From a checkpoint of a small contrastive image-text model.
Model: encoder patch size [4, 4], text encoder width 128, text encoder activation swiglu.
Rows from block 4 of the image encoder of a small contrastive image-text model, named by matrix and row number. Rows with one number belong to one neuron. Each number is 500 + 25 x the weight over its row's rms, rounded and kept within 0 to 999. All counts start at 0. Numbers have three digits each. After the name is the row's rms in percent of the matrix's.
After each neuron's rows are labels from the 100 images, of 14848, where the neuron reaches its highest value: "top examples" is what is common among them. Only what is clearly more common there than usual is listed. The data: procedural textures in two colours, tilted and lit.
# fc1: MLP up (encoder.blocks.4.mlp.fc1.weight, 288x96), inputs 48-95
# fc2: MLP down (encoder.blocks.4.mlp.fc2.weight, 96x288, transposed), outputs 48-95

fc1.44 102:481551481508479488525513491487486525512487468468494466531446482512544467505475520478525494525525507513496476457467495487528520459509519496484535
fc2.44 096:494486486498535491523490512472555479485551460503469468493543508464473523541502503522566525521495518477528508517472532490489528507493525464523538
top examples: purple; seen at a slant; ground colour: purple; pattern colour: purple

fc1.260 091:470561528495477514521490453464514477464474514513502512532484517531520526515516466522465484489476522515472506472492502506508494495517520523510515
fc2.260 097:501481536518477485512539532525494542521533510487521481534499482536529528535476509500510461526479538478521531509489468481462467520524505523461510
top examples: red; ground colour: red; pattern colour: pink

fc1.15 117:512529485497481494504516483475495474540521488482480468488479520507520490530464518487468467480472505521533470495484531511500508487501549496535505
fc2.15 121:480457492507535506488512521561492497492509498504513493521537478502520494515496489526526497511529510494487502494478483475490475476480468514512458
top examples: purple; pink; yellow; pattern colour: pink

fc1.266 092:538481482515537483522480500519518500483498504490525473489513490479528535525549528515479511451493509545487545505524519469458502510507499514498532
fc2.266 101:484508502513482506538489475488522477509486527464475497495510545483504497486517481466454494479471514524508472503494450496504506546483471484466500
top examples: grey; coarse scale; purple; pattern colour: grey

fc1.129 082:481522469463463503518530509506511491464483464505505516481518479507505493501493449495536526536462510504472519500492531482507516546494476504463485
fc2.129 093:490512503490499537528500520531496479471506536508526474509452498489518484523490505516530476499478462471514540523510533461514534490511517513510515
top examples: orange; pattern colour: orange; brown; ground colour: brown

fc1.144 092:513514506471479473486515496502515514479486482515496511521529448519518501521491481512496482454455476449481510542489509517487511496520501488461491
fc2.144 092:500540514493528488499496466440471508490511479514480517520502507465514523535481457509459462468532461548515510502499467500487486529471516516552505
top examples: mosaic; black; cloudy

fc1.215 118:515531545453516526522534505527478490511515515479454494504487483526522471538485503497518454457492548528509544515473461530472503533487515499470545
fc2.215 109:499497493510480488498493481510459506524481519459525489542513494493536487525501501497541507484519485492527485452483506474547516484517467467477483
top examples: white; ground colour: white; grey; pattern colour: pink

fc1.61 085:483466516506538478486546488478447513549498495488525501470534467533483462459531524487506485521509530514471482498470492498526497523479535525529561
fc2.61 091:457484504468473548511502485500529508505487494486500502457466475498527479489541479475490498528485453548519501480459457512470485515514520525523531
top examples: grey; ground colour: grey; red; pattern colour: red

fc1.213 091:464489471453536466543496543502499530508511486490479496519503522504511494494529511488525436521477468557455493465532495551505461501469517501487520
fc2.213 094:493484495505487459516475453502495524516510459486528452517489503471500497514509467519514529483527492502488460528513533532482562525520509504521525
top examples: orange; red; pattern colour: red; ground colour: orange

fc1.42 103:512551503480521525500489482483525528504497524483521552498460508504475472493536531488525522455494476512537476467510508481517509486463449521519496
fc2.42 102:511457506497484530540478528529488517505472484473483518472473527488519492539482509528450463481508516533543514455498533556511459525486481546454543
top examples: grey; white; black; ground colour: white

fc1.278 116:482524524521502492510519489507451481500493503495483547465533477528498496480488477472489463535523496499523524537477468468506504517509541506527551
fc2.278 119:437473517502531528482472517522486479478476494443518495432514509501518509454509538496500497525481517534536451530521516503457503521497500494515551
top examples: grey; ground colour: grey; yellow; pattern colour: yellow

fc1.200 101:531500525512496493484506456471505506518495507480517552473492481497531482542473471481472495508486504535479521483531468503502475492501518516482533
fc2.200 096:497513505534514518503495493444510474516498478516492534497475502485518533445479512477485520492494512474546466518513538453466516478552509521462511
top examples: pink; ground colour: pink; red; pattern colour: red

fc1.219 082:510529502489486531509484483537528530479520546471485533462463535535518488505535490530508515514469527484544501502513506513500512458533472489483560
fc2.219 084:467500524494514505498489514538494520498490475492481471456471469530505471498537473446501546478542532485523512546477478451480485493467473521450521
top examples: black; ground colour: black; white; pattern colour: blue

fc1.175 100:536510534465494462528507519514465494562526502467513481516490476511489479475503509498498466475458522504514531517498447555488509496470481532499488
fc2.175 099:482534524451507524491498454469515478514530510544488505520476534523519521497497538568486512476517492518540482466484458496478497510484509492540496
top examples: green; black; ground colour: green; pattern colour: black

fc1.18 104:511490511506451520467484495512551527469529456454523470526483485505505486495500500535503484532536513470543532537472521521490503481535484461523500
fc2.18 098:557503481505499504467469503514565487522495536515513483548522523507482531562504508504494512566484527509513519506520523452504570481506509481494477
top examples: blue; seen at a slant; ground colour: blue; green

fc1.205 100:491475500490485535485516497511487471544538469513476496498532460517522454507517469481468494531503526470474514510488525509514506509488526521457535
fc2.205 097:497522493448482514452474451488504483509495489466542517490509507473498495477490493479493481518536507490461480533474499505533505495523509483489479
top examples: woven; orange; pattern colour: orange; ground colour: green

fc1.36 103:474506479480500490537465492476458538487521518470476494506495534468532511536533543527499477514510496549474499473505474521526503483488456445468509
fc2.36 099:513470502519506478496492516487475501508493515541468460441465528497517498491548542502480527481463482490480466515523459530467496474474505522496493
top examples: red; orange; ground colour: red; pattern colour: orange

fc1.250 119:509507523481494472492519473511476493508522501485472483528462512497520465478523488488510499479476463540533490492497499515472489473518486531528473
fc2.250 108:561506513486523496493492528495511471537544524539489500513451504459532532477484504490500469489502502499486495502500470549481475475498494541480487
top examples: purple; green; pattern colour: purple; ground colour: green

fc1.236 094:521460522479478467476478478497461526477509488488503503485509505481537490509472497513503484524497490478495511472464529470488496557485522470467501
fc2.236 095:469480536501522521542509485524519467474545500503527485493501518470481488494465512465530508505447496485517526498498525478502533475475487488513552
top examples: orange; purple; cloudy; ground colour: orange

fc1.154 089:525524458470506497498479509447534467527535524538471482483504546472534471497476488503505515530484512489543510470497511508555497515505509497494481
fc2.154 090:524492467509469515541494527531493491478538473491494507462514509522519474498519477466493510519489521529533511520483522455509524532511525515488538
top examples: coarse scale; yellow; pattern colour: yellow; pattern colour: orange

fc1.29 097:530504487484476554477533468530476537540531472497480509528528495482476480471533525462500484495485501527514523462539502531501525521525513518520532
fc2.29 098:464482501496451488472494545521540476510481473488472495511506492489451496496482504500509473514467529493460469463523485515516467512529516554494542
top examples: green; pattern colour: green; ground colour: green

fc1.274 134:518505518491502514453521530501468495494477467456499524476526507537473487491510520533487494474522525487515505521515527491503528506529524522526451
fc2.274 122:515484519494496522456497470490476514485496458497498526488521520509470533499459541538501480529507485469487483555476510527530496504514494510502446
top examples: teal; ground colour: teal; pattern colour: teal; black

fc1.216 090:525486533482506467541474509521495509491518491486517505472512469551487540455487531487551466535521504510522505522457478491490463512524528488473525
fc2.216 094:516512473548480486494506493514461473469469552477466472516508494478460499482499545471453496485502472510475467463483487544474475511514479471554502
top examples: grey; pattern colour: grey; pink; red

fc1.229 100:516494494505535484529528491454478493492509496481477500484530506523466511529487481450508515489522521494474531509474468491465491473464471488516500
fc2.229 094:513500509496493519489529492487478502467508484501518492488518498514531509469486497492452482510484451544534486520474498544504511515506524478538490
top examples: black; pattern colour: black; ground colour: black; camouflage

fc1.121 094:507497542536454501476490532480500512505483465459495494506499528495542453512477486481469487499486459502497530493482521545508531463494458478526512
fc2.121 101:541505507536508543492520509497498496474497495525497547513527512460519526519498532487507491506550475489539511478471535519459469497525491473502508
top examples: purple; black; ground colour: purple; pattern colour: purple

fc1.107 086:543500475520511510481494513479520485496487507482477539519510512490486443498500523540480516467498491512467533478503507485527515475501461466449514
fc2.107 096:472500479522549547473470483495479520501460466473530521500482541454461494490512501485472507518524526502470491461529498513494477544455524533535454
top examples: mosaic; brown; camouflage

fc1.81 142:497538489473515467500500471449506505497541464498485470514471515476510509514498532512476507483458521524508501491507534516521513500483553478498480
fc2.81 132:497453472528479501513513533549476512475490540507517504495504509483491461482530484468534527501504539535483512501472501486450503508503466503473496
top examples: purple; pink; ground colour: purple

fc1.78 104:503491519492479478505522455495519549505483532523515445488519522533522527499486526545491541516487512501488519504446521471517548456506495462466469
fc2.78 109:536474531523523486495510501545552533490499498554467451532488480500462532502467480494524502488479558493530521484489507465500488461533518467501468
top examples: blue; pattern colour: blue; white; ground colour: white

fc1.84 107:540490489468497518533498480519502495516502511494481501507451527539505503501482510516510513449463520512494485501532484559495524481520497507513479
fc2.84 105:499486511466507510503499498457463480522507453500480454514528528526528456493468491523472539529467478519465483530504499539499478496499509531458462
top examples: teal; blue; pattern colour: blue; ground colour: teal

fc1.138 106:530533488453501522516516444470518522516536505530459502524467512489532472505543491469460461478485527527527538504503474546515490486503472488516532
fc2.138 104:558507521456463470502465493495496478515537514501537504467470525539523514516501473521498484518515531470525525475501479531488467486512524480487484
top examples: ground colour: yellow; speckled; pattern colour: white; pattern colour: pink

fc1.210 103:490491505515527521517503472492485513527485478465494489539501513454486483522497460468473498490492470501522503493494444501476480481532485494507514
fc2.210 106:533508515518458536495491500472538521522509487495450509533475470476501485538509486497453527477519506486476544474511521526484481493533487517516570
top examples: red; orange; ground colour: red; pattern colour: orange

fc1.281 083:497483483514483488535506479474505503506522468542482518525451455550488481466476528468488489516510457491516469510518458497518503489516468502487558
fc2.281 092:506505505494486480483444463460501526451494467518479541533490530493511527495468520492506504485527454519441522526475521468515546529519487506502517
top examples: brown; red; ground colour: brown; ground colour: red

fc1.172 098:512479483479518506512513532501510493522513494510499516520488534484497435515518475462520513524508531499478485473506481540483535538503495517527502
fc2.172 102:483475457438464492504518485508460480503486510482505509515510472550480534523474521474454506494552526489493488504527514498542469524510507460523456
top examples: brown; pattern colour: brown; pink; white

fc1.171 101:523528487481497499504500497504501455474470531503464507526529475523514524501534512494512507450458478476537526520517487510465478516522490542545499
fc2.171 101:475475496495506536499495516477503525442495545494482514467480484476462502518536469518515464537526500511506483464530510500483435509485517546522489
top examples: green; pattern colour: green; grey; ground colour: grey

fc1.2 102:493532463486497477502525511524473505490529506543442513502490478522509532465499525508509479523536532518455518489530474492528466511501528485490506
fc2.2 103:472489463472547496463498496517513505516477507569502523490509524518489489472520519485493507547504475472487510477497493504538521534466457490465481
top examples: brown; orange; pattern colour: brown; ground colour: orange

fc1.226 090:492487470471516524519531481502499501490547511476524511507529525458480432500498505486452485472473495532470532547505493534511487488437496493511535
fc2.226 093:498524494498464487480496473517480489517486534471488502484497512519479535530469530541514480510554469546489475535499534477499494498534483537509536
top examples: black; ground colour: black; pattern colour: black; teal

fc1.238 113:504495470486489492531491486499526485510508535516532518467486507522477459476547537538510504466515526527523461502490530498473503486494459520469496
fc2.238 103:502510489512492510462535524522550488486463510517497473518511518511472542512531517548500468479502530542523498503502463534483467465479503534492462
top examples: purple; grey; yellow; ground colour: purple

fc1.253 097:512507471490525452537497541467472503526535511512478541516501477520516504518499512454465503466476520535503497447541504500516468508493498498497496
fc2.253 100:448495481550452536539500453541497503508524531458503509483511474491471531476519453493467473519512521523492480466501499509499515508474543520476500
top examples: coarse scale; brown; pattern colour: brown; ground colour: yellow

fc1.14 081:493533546483499484545496500500507485508529528483537505491536496490523504495486481478489449496466511540511548458503450501475514529472503505514498
fc2.14 088:499509544517463539507504461526533509526506490508532489524483484531544514525493509561521489450518495473523479482516487497470485493515513473533483
top examples: brown; pattern colour: brown; pink; ground colour: pink

fc1.92 092:475533524472518499501463521484484537485512457503519487483468482530500530487450504488519501482506524518548522511485506474439501473530454507481476
fc2.92 097:450510534517499497519467537510552523505466514535512486469530554484495522487525448478463524538550478532477485477541524467482510481504481502541515
top examples: coarse scale; black; pattern colour: black; ground colour: orange

fc1.284 122:485471478453508483479476508518517525476553494538516518472500525469520474491513481509516520525476495534518549483496508481487473498470516517506488
fc2.284 111:487472512468516519523491469523464477531544493514508483501511523515513523550504505546493495515485466471550487509536526515512482504489463525514537
top examples: yellow; ground colour: yellow; orange; pink

fc1.93 094:503499472464508519530530505472494537502477530466492475506529471491519514486505485541471499500511524456512489490495524523482534518523469522488549
fc2.93 090:472487501472495443505493521489533478536471541485467480510492503491533512504519516501544510492530452508545519456490497438472513521500491513483510
top examples: blue; teal; ground colour: blue; ground colour: teal

fc1.178 093:492517505485508479537499478510527499501476531510539524474469509519519466471484526537534482485497526530515455481484454538555536516482501515509494
fc2.178 093:491524496507495507514533538530521537493446544485523481484512486505539520477486522479492533510527508506490492514497488506463473506512478507517565
top examples: white; purple; ground colour: purple; pattern colour: white

fc1.222 101:528490536523467520523512528495500537497495492522509452489486486464492469473471529459532543485517497464541483469468451519445526463545501520482507
fc2.222 105:496483479507547465456504521482523488493492533465469472484540498507467534507447524503524503518479513532515459482485495482473484497513464530473460
top examples: blue; pattern colour: blue; grey; ground colour: grey

fc1.231 090:511505517491484484524482485467474509504482529463485505487498480470479454510545468521555512521499509547533542467468463518520481487527495480470486
fc2.231 096:440541501504476489496461549552514465488472496470491529483484511477510524515486498485481518554486506519484512432534517476510468515459500498525460
top examples: pattern colour: brown

fc1.272 093:519496501489479497542503511472492473485521513526527481513489471545480519515450484531507527466441500499523511500473548545463532516491525481488502
fc2.272 088:514523496544487486466496513502460516458467496518506497503547465483480489483502468485488533522526495549488472553486464515502548491465490441494465
top examples: cloudy; ground colour: teal; ground colour: blue; camouflage

fc1.245 100:507532536480503491497495459476508491476511525512510520462430514527491507493522486533497488472475488558536512490503455478458502470513479531513522
fc2.245 103:489503508485470532499539476486545533497513529489493508482504494536511485523525476500457471531524515550507518478508561542500491499482480492488536
top examples: white; ground colour: white; pattern colour: purple; pattern colour: grey

fc1.221 100:541556524527493504470500475503510498453548468507485464502502518531504547505523516511494473510531495522474499527458487508520483456500497473491477
fc2.221 102:540538477522508484521491530533531489494535474527506498491482467507477474545494501478478506542485561476458527530534528524479525482502532474472482
top examples: seen at a slant; blue; purple; ground colour: blue

fc1.157 087:462488466475517465467528448479474490483510526520505475474486483454522479516516516507490529509508512504484549461472517508527489497505537466486451
fc2.157 093:467463475462492463490536482538468521496505513544507490462465497502498520519480490491528513524459520485510545497513539484482474541527473533488521
top examples: orange; pattern colour: orange; ground colour: orange

fc1.155 104:503545548460539456509464486454507471524473554500527476493507489535536462515503507479487476479481487511495527475508439470458497494511514496496527
fc2.155 105:561525523465495497490520462488475481483488509525490484544531482533522519525533481514483446471496491493493514521491477459499472476496516503520467
top examples: pink; ground colour: pink; brown; pattern colour: brown

fc1.94 099:507499532472517512480501565470493492480529522511476512490490490548511518472511501487512456482462494497488489485494522479503523458529476479527510
fc2.94 103:535478493511477502460524486529512498521491524513511521515493515525498463477503482520476464511549508526534470472472527534458490477511525530527515
top examples: green; furry; pattern colour: green; pink

fc1.137 101:502548475461499499517488508539488515514469515529476518529466524525514476497513509543470459506490529556476484490533464543555499489472511514458481
fc2.137 106:492500473539485462471503519526530483466533474469484487466474494491483538518531509476528491540519539466478445499522476438486513479498530481515486
top examples: brown; yellow; ground colour: yellow; pattern colour: brown

fc1.233 092:510537498479474517471529531481474503525525482535501534474516470549517503475483476532505484462480537493499543493502515512550536487517545495494519
fc2.233 096:458497528530503491536532502488513464457476463478544463499493537497479497509486515469438487491477520549487468538496527525507493489486535510512501
top examples: ground colour: teal; pattern colour: yellow; woven; speckled

fc1.243 098:512466460510493512497512552506476497522545497521480508544499515490526511472471518524509484486509507480560536538499505497524494506521452539500440
fc2.243 096:540449529495469525479516504515505462462549514477489523512525484527449488525491498482502533489517516528526492532468506476482531478515460546535506
top examples: green; black; ground colour: green; pattern colour: black

fc1.267 095:492479506512482487457491502495538502542529517454475494468493501551492508473546481521523462518525519529502551454504512518503456485478520531494490
fc2.267 093:521495527521488523474532445497503497502559450458461468536527489510521468508482473529492557490488504507488497511494494517478487518493476477498515
top examples: white; pink; ground colour: white; pattern colour: pink

fc1.277 104:508535512475522516480540452464540504493520497508497513534484499516522477494466470517506533473530547476484521469475491473552484480508486491449487
fc2.277 100:493508515498492505452502507472507511477484479537501515510457477479472515499520496445495507521500555526516506514451460490456524496478550497507521
top examples: woven; ground colour: blue; ground colour: teal

fc1.244 096:490487544469490503502489474441539482486536517497534501483469469541527509531479528485523448508432484535493549492518443539505474516478510527482493
fc2.244 099:512459454546503495534475514452529536493477481514521505531542468500510522481478490503483498477545484527510511503532515478491488509522535486524488
top examples: pink; pattern colour: pink; ground colour: pink

fc1.19 078:527531520496508475545503467487494507523515523501493478494448475460515452514515532456537452450475528541467487483505524518510482539510466495470518
fc2.19 082:541504549496482502534507468541469490518523492515506521473536545525491492528529519471506481475522491451507502464470497518436505516521494501528482
top examples: orange; ground colour: orange; white; black

fc1.26 090:499490491470519485454539495471500507487480481523492508492506496506477510521521492441491524513455524455521471477469502550508555506479515501505477
fc2.26 095:513463493483490532463497494513516464491533501525541540467519484530445548498474478536541498465511529499466534491507479476495470502526531504506493
top examples: green; pattern colour: green; white; ground colour: white

fc1.156 091:510519531484476519505501467515534519502505563536450525500489483530513459492490481545477530477520503489510456466533514523499478486481487513458518
fc2.156 097:529501500490517535515500483512522464491513507518490532532511518468476495530525489509491473525542502515487519472508493496480502499477488494517493
top examples: blue; black; ground colour: blue; green

fc1.153 122:548499523508513479521477507499482513483508517491469501526483511479502486498470510517533492506528505515498533504517514561506536503482498532493434
fc2.153 114:514543482471472474478504517508476507494550498553511488488510515508483540528461535536512491538502512481480494542476512500478499522431475504507491
top examples: black; teal; pattern colour: black; ground colour: teal

fc1.287 112:477518525442504535477510500510473484479527499487465539497556496527494476472532459475521489480496540522496480516475507499491516513465475504483550
fc2.287 105:467534467463475522509563485502505517503509478461522485491470512482499454477487459533505535484535509546523516538470543476523522505495513517506485
top examples: seen at a slant; yellow; ground colour: yellow

fc1.247 083:498530540496505514522490566528522496513500493491528528493514478517524469483504495544544511485477497548523544489482426544519497515529530521525529
fc2.247 081:468504493489551522497489489521491496498501513547525531500500481508500511508495517524518505532505520517560523530472479495538475512478542477493505
top examples: seen at a slant; black; white; pattern colour: black

fc1.282 095:514563494450519535538482507451489499523491488471489530527475508490529494493514511485525499494515534509523505501494433501497525498466477505466472
fc2.282 098:512491455485496515545506459488474493518527498517538550492495511497512500495493495492459494466512489496509511472501495512559447505497523501493457
top examples: speckled; brown; black; pattern colour: black

fc1.47 096:512479490501521513529485479516482535494527460519483487489513444487545504469505464463524465468491519470516511474497454497490487502497491479529508
fc2.47 106:518499471473492543494498478505477455488473509515531530489464539477499524468536533478539483525520468525530498520480512515550450467460476493509496
top examples: yellow; pattern colour: yellow; pattern colour: orange; camouflage

fc1.227 108:526507493539498496517478480499537539476495509450478480485496502534527501525461532503500484503512494522548492480485465537534517475514536455489541
fc2.227 103:501488533532524481502493492492550493534505503564523484503507533479488505507475478462542459514506523485485540512491550478461514523494474519528546
top examples: purple; ground colour: purple; grey; pattern colour: purple

fc1.23 089:499465475452522473486486537484498497474478496539499490486520508471503477465504455503468476525508517524478548487501500504515510518466499509459474
fc2.23 087:512512522503485542540475474538483523461500509494516447493485522474545515499475460482498528500483493480532519526547471496519481489477498506515543
top examples: orange; pattern colour: orange; yellow; ground colour: yellow

fc1.255 096:505541516462507486558542489493493480481529527507490504494469538480485474507542522505476468450514517515476550465484446524519519534477463469495506
fc2.255 097:494471536448481494491481515541452478523475528459479520493485533506540498528494468542472518535486519464541494488479538522529523467506466519508511
top examples: speckled; white; ground colour: white; veined

fc1.39 077:510555531518489494523504515511521500479488502519459513533511494480520511513496528481524438498447506457500586492500511481450532526515544491511521
fc2.39 077:518506495492466512518490497532500535528501506451463492510497477522509487509507516541530558472511475521523460517484510518521488510525477515514473
top examples: coarse scale; purple; blue; pattern colour: purple

fc1.187 110:493478502496479503460486521472519478497507489523493501494522509551539445479531486539519505498488514496482495515493470482506526476483509485463549
fc2.187 106:469479517524525520523508487533486519471523471479500492516471494474488527495518486508484451505518555548466522467500498519483462472495503538485516
top examples: mosaic; camouflage

fc1.55 109:513504525486481523504500515484519470533483501485497530471493459551497500509552486464472465514455494477551511479524493506466506500529485529476549
fc2.55 106:514491499491466532502528447444537516525470531493487485491465498508481459517526510534454509507473503459489497466505466492536458468508483487475468
top examples: green; ground colour: green; white; pattern colour: white

fc1.20 104:530500534495511478516493451478522525532543484507444528505503476497525460526485488502504443453478491510473481488513427504465484513496493511530508
fc2.20 101:475546513464507493517450476479482468522478487524504492532497515507511520479484531510500517481467517507463533500482508520517497477479481499489508
top examples: blue; teal; pattern colour: blue; ground colour: teal